Rows from block 5 of a small image classifier, named by matrix and row number. Rows with one number belong to one neuron. Each number is 500 + 25 x the weight over its row's rms, rounded and kept within 0 to 999. All counts start at 0. Numbers have three digits each.
After each neuron's rows are labels from the 100 images, of 14976, where the neuron reaches its highest value: "peak on" is the class under the peak. Only what is clearly more common there than usual is listed. The data: patchworks of several textures. In brackets: how many of the 100.
# fc1: MLP up (model.blocks.5.mlp.fc1.weight, 1536x384), inputs 192-383
# fc2: MLP down (model.blocks.5.mlp.fc2.weight, 384x1536, transposed), outputs 192-383

fc1.689:475471519501493453512530553487508529527501492510484487556509534471456494488523501512538562464503510481446530483487489525511520500544514511489462503488499505523485486480512476480540490479522492504500504550477499505419487537496508487537534514498472523492472538521492507450528530510516504488488481474491472505540456477508544492493530449538486516487519530487544498479464500468503502522529512489506491523496511480496551499481534469498468468542520522482514513485476520508489509548498487541483501508495511486472486502469507518493529525499490510514492469504545497482517445524493494533
fc2.689:515489471459495487507530507488511498464503518504482442485482469545492540502480473522465503481501517505467486455525447526488478538492486482476510489539522474521447509508520490536503512524470512506467487508518511493491483513509524517433489480467489519496478472464554492514501513484450522524508519491525500491480472495469482528514496531472451492500507523497506537498515544504516525504483530528527497516464503519475480538512539534486513512494516475491534529514470469519529479498497509463479424504553524510450471527525502528498493478491539513480524556506518466550474455473526502551
peak on: rays (30)

fc1.647:468495470466509502484510486504519465489551491544511463497484530493514488521491481507524481505491501485525509527516504508513533531504476553498431512510495524519499496500517493476486485487506483478533506531498495562504474511485489466486487525505512503501530496487493498463488538501541530504537474512476512524496485487502470501497513523517419511468480526475516582514486524496522500508479536499518490469522543442486462509491515527477496538499543514472526481507463518520521519502463465500512488540494494486501530495497488513451474521475469504496498533484513469476473488531483507521
fc2.647:521506504489495490463554491518483512499511542564525516476530500503534523485530578485517498509525511504504485494501487507516486466476525528475497501523533482482499494478496493541509502514480590485495506477470501513539506488500518545508489515542512482515445525521483479500499510493490509537532481518492543531522495511536535487489518517506512521434506527496510490543494537481514515482474499501466490544485504483535534491509501473476504483476520508518535477527520513484517492543494501461492471482546524504504495512548501494478467532520567515533553472470498509495504472513484522510
peak on: rays (25)

fc1.296:508510459528476486515467536516526525520496464495496525538496485511485515493470469488499466540495482488475499529524482486511508500520510514483504458541472491526474438521502526494548480484513515504495513500503524499480489472483508492539482487493497566506544456499472523502500489503496535531519474424487504522535522468463463486520510508484533502522511498522519496503490544502529491487491446493514542548505494470509497535467489502523522476485499502565487449486510493500458467445485488471499483489504496494505504509552524521529519524522494515458549536480526519477465484462531522536
fc2.296:493490522515534534486492510508558490533433516492475527501522490503495554486490476519482514499504490484544471517497450471486505502477506483490527464505466495483500474487419469518469481498532473483536521489501450533480510538532501519486498503529510488517525531505511461460524502490493483513458522469497514552507509477546531512463480483508475543528509509519492526537519437519498531480515503522468509487556503495504455465510487496452467469519513515477530500519471486495463518534477519502500560533507521499507480494503514515520496491512486491445515505510499473466516517508479548499
peak on: rays (26)

fc1.668:528486467522482519533499519483472509498485565456469465524534498500492469504500517454501480527512472489513482510510503492513524470478521481505484502508519530481472536486484522517514473490530478480545463544503480491512498518477474485514491532471508434499518480494501442478481467488502513502516527517532526545494468529470496494460510514494477500537503559500505479488508531522530520450486512483481532508502520485478460492474493484482530526515496536475508552494479525510519486540514500481510502513502514476488513514507472488500503522494483508513511522465485506545533483501483510464
fc2.668:537509493507510500544461542512495527480500535509511534504481477495478541502504477456529507518526528531505547486469433531494499559520493560534475459516496484534521498516542462500578486516468519477497486510509508511520545522509503529506491502500517471492522492479514478511456486506501514486491484528485478507508521529492489530443461544508529458537519476510457506499484488487509513492490493494511532508526480481451445461514563499519483472453494518528539537504507471500486483480548478484514492494473495483512512511457513467538487496518473487523451526516539521507488468482521510481
peak on: camouflage (25)

fc1.530:453454475519509454455468478491440510460521488474503493510501496499527516536506502474500489490500486476530505488522514508503463532490513524514526471451495515480516541508462475478516479520521484505517492474506521561501488526503511496542529525482470518472476442541494478530521479529463482499509524471466463472495514525504434478522537540483514470506525487501492457507489492535513456516446523496495542491526524504454491488511497515476459521495511477520538482513513485490553520506482490504538474448521496471493515491481497498503492518487458532467515503506493478496513487499476517484
fc2.530:495465541460517500537472469484546483506476500488476493500515504494506491505508463532458493463487536525476504503495507533495510473504539525526474467477472499493494522514519496479458514488483538497509512499517462500475505480482561517532514457519485494520476506488507475506493486499488510491523485537460477486525470508496502532479464471501492530478473493444474580460563504489513473458436491489491484467508488503488465476514486503471529513509510466479525484543491486509484504490543480494483496509475526536480453491464501501546487527509511526475486481540475506511478505536512506465
peak on: camouflage (27)

fc1.3:502456495510543482535506485469535483452522510515541507535474503515479502493498553470469520513536499494502544487520449560504520483515457480502461493483468497512446520481493509531468541550512472498517513512486504510523497482504495450486495485511511521482507486479483480494499520493504494522467485502496492552508456493512480505487497561547522485505498482489496529528502468466517488488477501444504507465501487567496511520524522504539497540480524516492549498501465485503494517464516533524477502525548506481483520518513533531539505527495481458510509447536500491508491485505498518524
fc2.3:512492494489500512529503481470475473550479510541502563556489529476524508518497516501501451499535544484511505534540506502510474509466499480472515506458495512521483496461496465518538506470514521519497471486513525515478496490489494475486470538528508492509474530489484514525513509513495503501489468460489489456489500487462536497509518528497520492496488519484497512470500481491496473496471513528507486560476489476483467497514487477492512455508516502523472523548509541519461474497555479471505529527485462502516485505495478469477465477503516493496441540476491559524493509513480463447
peak on: rays (28)

fc1.156:512499500526507531495515513510528533503542520515466509485568507509516535492552453462509521526500495512465503467500495514501502526502519506534491519525499505500500485503541500488508521444495523500530464519497468513526517493507504476525503480512484471512514532493512494460490501473516492524522540523500544485528480468428483501497502497546505485521473520525518512474524560497497546488503519468507503536496516511512466512503530526508516518497508502490521436496470486537528512502472512555480525504450517476514485509502475544543487487495527529494470506472441477486492491494498492474
fc2.156:498505484501471457496474544501524514500511475496541493495446501511490506511507508463549494511508505470542503496487467505530534509485488525467482476464530470514529479548501531516485503543501521547474502468479505473453501487542506494522488537462520498510537514501487538511495491474550489522505525496533504496513479491481494466449488500510493506526520525511467471498487537467512491518472475517515492556531438497496520477461525497474495493491522484522562518488498474523551488491507493439498520510498499516486456477503495490509461524493447499507501472523534488513521486495520504469
peak on: cloudy (26)

fc1.507:492525465505508505451490521513494462544487526473489495482491534500501473512486492468511518505511494535433446562485492533465464555475502492498474549458490515496485497477525446479493519503521460491507484486506517541537490481510529494530490529497496478503520452525481526497479484512508516488489515465485468482495502477495500474476569563521506510527521496469518482491526516521513519529503508552514526477480494492523502531523478519514511500526488446512523527443459500483516485522524474505520540494454466507529529496503487507505497500512480484546513508500540519473477486495504501475
fc2.507:473502511542523499545491499493554497495492514464492486481489528498478529502544478505480479476485441503529518493493471457492544450492510456505494529554527500528526503525462475500460480535535520492523481507541545464463497493507524524497477505495522496503517540455529483532513530502506476494532472531478501537556466555517482461483485484492487495462493513472500516486504516555527503472520507520507513585500496486467531501461447532456475473483490504494483475512545453507497510497553500463528483509484515491512482502482534469511509555504506502485494503495476477463499509470459539522
peak on: rays (31); cloudy (27)

fc1.674:497507512489467475498502519520561504512508515491500463497470533500481538486475486482505521499505457492506477511520496505507557441460498513514524468498474456541511501501454519533504502478541495460496527446487497482511519477479438482480489511492520538496499525573526522545472529510500527473519504517512456527552497531541482492509496536441573494542543546503488500514528541453467470450482524508508501509500499479479520502515498510475529510521502523530462486515489496453487506518492478490484532445520489522501432512511482495490515505518500471519538541521504519462570508501481522482
fc2.674:529475514508498496503490494489470487474466529505518524522537511476506461483469534537507437527502541516473485530512463502485482501535525464518489473517493571520497507499482483481495525482478474477517519531493502506513523517547514537498523485546468477546499458465465504444472500490504492540524498447494516506523499475478510563452511492521488472420472487512492509501476523514497508489508522485481507515507523530483511492533527489481453540509513477521544530485507566501466480497505486494474521497529489489480508507488504510514509510532464523537445472481489500495480462508461522504
peak on: cloudy (37)